python train.py --dataset="simulated grey scan slices of phantoms with and without marks" --train_examples=61250 --levels_per_channel=16 --layers=8 --norm_position="pre" --qk_norm=false --lr=0.0037 --steps=24600 --lr_schedule="step"
Rows from block 3, named by matrix and row number. Rows with one number belong to one attention dimension. Each number is 500 + 25 x the weight over its row's rms, rounded and kept within 0 to 999. All counts start at 0. Numbers have three digits each. After the name is the row's rms in percent of the matrix's.
# v: attention query, key and value (stacked) (model.blocks.3.attn.qkv.weight, 384x128, the v third), inputs 0-127
# proj: attention output (model.blocks.3.attn.proj.weight, 128x128, transposed), outputs 0-127
v.95 089:493523528500485492502492524515497491539468508536542530525484500465496518472512487507505542509478572464512517531550522490511505470502568473535478510533557487492527522511533484508508495506500489506517510512471507472506496503497476481500464485527441488520479518500507514504527530492497517505547506474491553506522524502536499491508517492497573463470520473465553490490522516461475524501480
proj.95 075:525544507489521510510479520502479522532530515506499470489511482544481523482465498487493481516464480503481488536480464539507525495486485522459471542437451492554476499536470531510480482509528540461468555479525511529506499503489491475481479500570469496511514507495540503511499508499488492502480487506509504442542505479472467462519514534501489524526518492513483491520539486480464524482533
v.96 107:508519485491499515480496482507492480516522508492467524521519485473495467496455515502477515542514492537518539487515536512484516477485512504501529484459464540504483489519534502503533491490500487496501507502506486537533493525493468508540459525537527500477487494507451528530447518544494519464514529479496490490517518492495475520501461573431559474481482494497510466513448489445507509521457
proj.96 087:477495516506468515525507485482515550501493486537497478510476513467502514483491490483520489472526514494517467508478494456512503508461497543486489459493478469551523505481462518452461467482488515516473495479476554467521488504436551508480482516511526512511526488466522490465528511474481511497441483493465542475524524505461553507506499476552489525506497504518516531499535520539507512461517
v.97 093:474492475495469483482445498502479514522481458486532502503488543509556504504549510434522456496514506474458518522446508475517507518482513484522499471510558487543491477517489511485466490527474483487516496480494525507448498504507489508471465515478476453500520445530478550514513516482478484521499539468512469502502499495473514547505489511478497505530533491519536544505528496499479475498476
proj.97 077:554476487503520533496487512503536490487499507512498494503502478473458479536493527541503510520470553495499527516551501537480489496523500471491470489499455482508499514529518498495518454464500494528478470494496508547518488500434454538489539458489512514513485524461525525520513528513547553502503485506563467506504523528501485503542554464502522513482516511488480498512523476519510516523538
v.98 094:505512511513470499480512460513519481498482481514512503479521511514462499475471505504483512444517527487529497495491505492506504506484477449500502436517511450505452518477488449518526496521522533489482482481523506542528535497479486497453547499498531533516495518534437521518463491512492504522488468532519497548468509480495508487491450465475480501469534532511485511508487442454475505491545
proj.98 081:491504495470523500510483481474471499554520530493488508514448496537510528493503506530477481509485456502472499458549525475470453512502512520481509536520530540507520480527529486486484466463494521549475517513432505447478505513526481500534507496469497483499490492487570477504459540441483478495510507492500503494504483532495516547509534474494494516481462481543502520502499530508480520470506
v.99 093:503505465504510536508491493516482477508533501494496514518496452531493467509510489466507557475457504530475486487492480450493514491504454460476512509517475456494434485488521497462472481480508473507504519496456532496528501476491493519500534498429467534526512504512517489472499488508526458510447486468510510499510554512521476482520511528489510489526448499499528494537498540520500475446530
proj.99 078:496505495494490480507474527529503497499529518476513532490483507461504499496493511481484506493490485494464512467501505479491486553478493502530468488502528504460553538489502514483553493510447526461502476487506510527481479533513478497510468513523534454489458482490535449533528482545499504512529519503523477510521469444473541508487419473497461517502518476484444536522507520485519525525478
v.100 082:504501468478482527444495502525573454490514494537503511498465500482484491532501503578522500490493489481501508490513490497507508483504518493506463514535524524497483501521477489515521490513489438502484484540576522454498468563440484508528506517506488481465472494509488535485524520532498495525508508511508522524526532460474516499526495498545531494483484520508518499475526456489517521496523
proj.100 068:474496504524485491554495463513493544504528483494497501524530521467483488544492562450490456483485488478482469506517489475492467471479518471473480527484480468490468475509486499504487491441485564467545507490471489489515489512497492495476525475496498517500516507500486464536514529504490480568499492483484495520546489507527503498479556486457518517474504475517531469559516468507480475496509
v.101 092:504495483503510522525509501510524506458470491512488531486477493470460507479501485540507504543455504507465489514506490534504484507480465496531494471500484522565497500496496488526497461467534493491508522494565483495505487474504459516509477459492514559510464519504556481512513485490496457504492555550487535518516491478483470523507508504500530486520533507525445541477454485467497483527556
proj.101 074:492536492462474533470502516515461479506497511490477492499530493502503506520505505506498494479491472480503486482519546495471471485506529526461474502485557503451516477503545527530493521565497452496474476520461480513484477506493498527494537491524492497501497477455495515504524476468487513471450500435487513480503530475556488518466498522497486504457442490522521460547535497474490524498528
v.102 101:502493498504506553506505505504463508522537506497502512521555475470499537514516507558526511478480480505519503526476507480484525513500515520477518492510502515498507489500480459576472502494548473516497540467517488528531509518497512491503483462455449528505493553547534526502478506511457535538537558484525540493473531441503482521512500542484496493506479508477482501523521505485487522510474
proj.102 084:539507538484533488532470463473464531498514480522502493473460553524511498494530452436433503523477540490514479485487506516497519474509543463485528531488514485490465480530513532483498506480493513520509486511533506483492479520520475516489461512490507477541486485463530496531538488504518460473530462500515499487516521506501548477444489495500499542529511493477493500497510548487539531500514
v.103 089:511495482523536465496501490527488535525508470543517500481487503504484483478480502475483524490496499529532489525495452535532502481519560486541439510527495479532543526489508444503487520477487542498506501489488488493455492488537532502506520512489499515516460502420496504467507498478504492511477506509540543499472472513492512549516521542473515537520507501461513508540486494453512538541497
proj.103 077:524505515497455508497538504493510496509482477473513508453485472546482497513461516508483485536470508487526456455514525508497499498506497533487498588488523520512525489500488490512473446522502511552479510514524557486480497521479504513491494508481478498475505505522509504460496491493502526487524498505527449513491496516489526476516489498478508414472507503526494464444527479487465463443522
v.104 106:514510512531492519480520522493496513507502482468513477457529535478514438476477490507515478509464442539512478484518528479498537509518513506543528524442528523453484475527487514488527483524463481500508504495514488507521477495509494521489530494462451504459460509480507532473502474530468493505512515452497521530520489516478480514490551525467536502543528460489479525511559498530514530487516
proj.104 091:470517500498498468516519498540519496464525493512532480497493474487526518562514502486484483500520565510514480448508461505507495504464507498483503544539474497484478575490489529528456501497484546466536449457535539479504515506456503512542469487489522513486481534494521533492521479509526502507485463507472468477483487506515522488528461504512499524486430486491496513493529506488522481503504
v.105 095:512506480478503557476477481496472505516494502523536496499543508518530449458512506460523484461505528518505512499477503473489556537516525452491497483466499514475461499518515481464529501509485528501510525486493575521496477475509514537515471470467493543468529502497503498511513481488465527526515538501520430465515504479509528516481449532492468479513476497502484528501495524520527469466486
proj.105 081:483485543485503490478483493497536468503526513514445509466455484451484509517547529534450552497512510512494473447518506486469522530527522473492517508530530497475507540525471523546510484460483509485477465470530524481535497484486487506503520479483519464536487528516549474490468480521490523478506488523520523483513493515453493483532492456526507503501504504472466513479550501503512545516512
v.106 105:497515539496491504520519482483476451495510466467483513462515489525484499522504485478478445510538524513505487486507520497483477490460507509514517476487509562464465505490480524461483477549495468511495467500512499518506481524518523529507451525522526494433453440520515493508463495510479518518508504488489444491575465542492459483455502499504513473495526522503508473487511514482481485522504
proj.106 083:474452474498477510485521530499522506452519519508507486536488504448511527500495497510540525515535506532488468513474503492523512487497489517494551523517491502512523505509494494506467531438484493444456470482462468476507517483489485558486556530476484569539519509469480515506489531510498492492501489482507508505484545492554516514541497550518472520512486489503513516536481516542504490522472
v.107 093:498492538500538509495507527500494523518470495480522542506502531491473489526526476572445507501497512539494550487508504508526468479504501478493478517540508516480492468483523527527476513500501474487482527497504539522512511516526490493529514545461509518487545484505492519444507471530474518475532511502522561523497426471478468447499537516487499494525523491486503470491542496511522473507537
proj.107 082:457468501519484470528506494513542493464510533449466480506493519505524483494462524448509480491516511476485510500503496528499528508480491507519486545453488514493488516500514496489502550506499495585558477505526484489460484533522509513472505476486460490469474510488483472498531518489519499494521486455502496514479556525508516492510462540487520484496465481528474534511455512515510490567473
v.108 093:508477466506480517482516485519455500522540506481469513496499451513510500517461528481485494511508469488546450473463492533525541495512486544495544523450472460505530477483495461517467501501518503512485493488483453509470530517496517525474521498446502491528471526493517489470500494513507508483505497521483490480500578473453491489546550469519473528501498461482465493499519537508493494532496
proj.108 080:545476531516504506530509481494499516476461481511549495475495556485506482538501467496462492496501526515528461521497473501503504517517517489524530505532542541503508493452516514473518504510468484458493477488508517482455510514535499530534424511488485484469499452515500523518543485500521476506537491519512527512480422507526514519455495517473555497515501512463532486491470489513516496491517
v.109 103:499517522528523503530494476503478486488498455487469490482516476522459525497490473512494529473518508534502504492487518488543516525464521502516502494487507495434472510441538523511513552476498514505489523491512491450504490520500501535474477536511505567518525522527492513462518480514532487524412468483470500501477472472516506500503480468486517476550517551525453497484487470517490497490505
proj.109 081:554484465502464463477513494536536523488499490492510533481460507510506557503544487500510479521555434516492508472473504513474474483513484516492495490493514489487504501506512482484449547487482476527504493523508495459555518519478524465541479503457505491454485517493542455531494495504455477466561532499500484506504499490511518508501478520516448491479466509519473486527499516494531505520477
v.110 106:486504509518476484487513544492486509489468477516513558484504502514521507481479462568511516480505558455500495486544523538518529509499494459519451455469500458495521473484542481481457484483500489495506451481449531491487499519508510499507510491498485442495487521526520496540495527495534514536532538475450467493523504499476501490501523475512483473514504497482564485537508524509492488511494
proj.110 091:604466521503549490499473497510501503484530532480523469496523523485491521505515525467519515508473477532487483533450474504477568497494498504514520533506487521486527485523470552493526520477471507502488531495525491530483491455491507499523487487539504512518511503518515516471501487486487533518517473517530555470509487477556506475531503528484515512487484458526515518486518480544460502510504
v.111 082:484485474500482480481482508482501491476522493474476508527565493538525539572514548497506484520509473501521465509458501502477495505460476509506513437543478534488495477472491503525513465518515479505480499493466497535471545482457527481457551505536527534476504487516527508460523525509496540512470533489499503470494460529491489511521485514523447485506507506511505460531498495487515473486474
proj.111 075:538418496522513508496474534509479503503473509533491511497469530486508468473508494478517510466507507495479562516494564506522523500497498479515498508497493479506526493513544493510504485494499480522488520477541496517506521508542475507491496516461501503528475504434464497508533506529538478517512478467477483528521515499525526545451552512471500486520480485515483547490459501540526454537465
v.112 081:498496524505495458502507517448485514538508513525531498497509516474494520463485530437481494487513482483519484499489488494499512532524515551523531478502519520513520513464406539509495518494499506496508521490490493494495500488537482530484494501527463501504528473478454509516490506487442499483495438508540509561516489511516528478462470494482528529540471489475478552525521512462527485506520
proj.112 067:513549499500551542485548494467487473522503518523538526464504475541473497491474464527473455547517526500525524488534461524513490506509522480469523510479509488485495504532524473501447490521480460474491495471476519487502517517465495471514541513494468522498504485486498532455492489474531500476509513484497469502445471499463497526557508469517501482495528523514442510472470537511487505484498
v.113 085:524501499518524500485486486485501474525451477450493485502472497540491523472486493520505495528456470526501508544508464519437503491489496498475468586559536469514493526514481492496457477454530521487513533506486503478483505526489497485463446484489501505459515506472555512468507498470529544475527483473489507487509530486505540516504475509504488473512491491510520485503458496546507526502493
proj.113 071:449504485515480541514495505535552503464511485501472514484515494502466498502505436477518489519458557498471474534485518486555537490493533520489494500430483524503483512520451478510506495547505480548492457513526487524508489472477505455490512470529521500523516468536513507539493485484483461502514529546501488503504504450497505505476513528491529497515513508496517453508508501465500522508465
v.114 081:517505491495461519442466498467544510495469485459502510527456493471511464513505500555506506576522518460505480512527510515510530520471448521502490491535521501469515472515490520544506452542529504496495512496528476505496515510484483480470535524490512500481500493519472542470521514480499561502505485528484525531499490473460486504546486487495507500494560505487521516497502464525495541471495
proj.114 072:478477496520531489527479491511471541530491510524487493505514506497496471494453509468513475471460498505515545541526504495493495506490506483495497488474425523522487497514501492478464489492473474525524500456468502496492487458483470500502493480493485478477484505469500532518515519481533446500507490511480550495524513524558480527454563528508525547488439516539518531524531447490484484509485
v.115 097:493516481497496518530488521475485450518520481498490548530446464485519491496513477490456510517500481495469542482516510506513477502526494521476495476475489477498468519465545511491486505447533520482490497510517468478498505525476520511504493524471499524488546500532430522520448462511492502527515441471477529516468536485505498419495503533456501460505496525519519481508491528501513472522496
proj.115 080:508515531504506473516519464441484546491493507486493488479486511506490536462455483518503492502529467509516488515483478486490492521446492527492487481511521492513531504506455475443514543500481526557499467507452500513541502494519492442492500482497487504473519461529501503536544524466491480475542497523537503495478508474480495510529465476526481576509507461487512508509488522514493543537503
v.116 097:512482540517495487520517489489519494515505493543512458489507513532498494516498489492514451537491513489499512446481461535511479533510485484507467538483521494517491518537494495483473493553476509516506510512531519520519474541543503471488464501505491516475504591514559499513454510501489457469497531556500484497487494519531494561515475499499457481499468495507491485511502503462504498507565
proj.116 085:453527493526490501481479478496474451483501495513528492520501514504465546526547537507500567507487485484509447533521539525482479454473503537472529511555529476496481513502509499539507496495562499506525495484483494495465517477445475472511530480488503503539463491511491534494478494488454509495509482501476497504495495507496508466463493481500504488528500540546476472477485520493490553469464
v.117 097:497508483499530483486507542513513505478511492474491521526515497489539517475490536517466522503505428522467497487539455520494538517522507509543490493475492530500478513467520533496513552475486486502506485511508469443495477519487458531513474549517508488526518498464504470480522475491491496521448452513526493536487528527516504542504498459497526478499456512465451505528521537481530545509521
proj.117 080:497536490521475514516497477507511519485483447524524511445532505528507508523490548496509440497567487455516529487491481480476486481499480518493500489498528469518517508519487462539454466501460520494489471507497519486523498534479487484505499518499522517487512493489475516536467449535498515480526491521443478473493440507500493490495475488489453478458551491471530525490514491531458470503477
v.118 089:506506498511526475506502470502458509497453555503482500488488530473493494500502508516543490473468515497500507559483508490544484464514513483505486517478482502469532481497484490508516493445490570504489502515492499511459505472503509507437494470483511494562511498501491474487524499493488529534529517458506524450517476485455446481457508458519504499500544503497486521487450511505472552517461
proj.118 074:518483497452512481467479498494535508533504448475476478506496481524551494440528451551508515517487518547462519468475551536492523482521498498517515482488473518511486498492510519493500494569507455484504512508516519509546466490509509509517491506503465501474515534514513503501514521500486484516474505496521516514465501506492506500527491504483535485481517464472567465488521440502507485511567
v.119 090:473495514479505512493462498506506452477492516491505539487548527518498547482539501524530492518484523529512490488496545522476529505476507514474512507491495527479493478459511531506516510492489496513496485473507452522520451525446501505475504547509485458483533496531536469512520495413467514498508482541479503513465472503524513516553545498537498509494474535489517444493497501501503545469496
proj.119 087:563462506502494519471478470501527504485480473516494518480487516503537499503497512473508500482530483484512521531472477471502508468480551543540531502502497537534491499525523498550489481448492485512512528527521473525531450511509478487515554494483521497506517496504486510520482508549478481528529515487450498483549530545484446482464498527480460551537478514497475524500518504518466491493493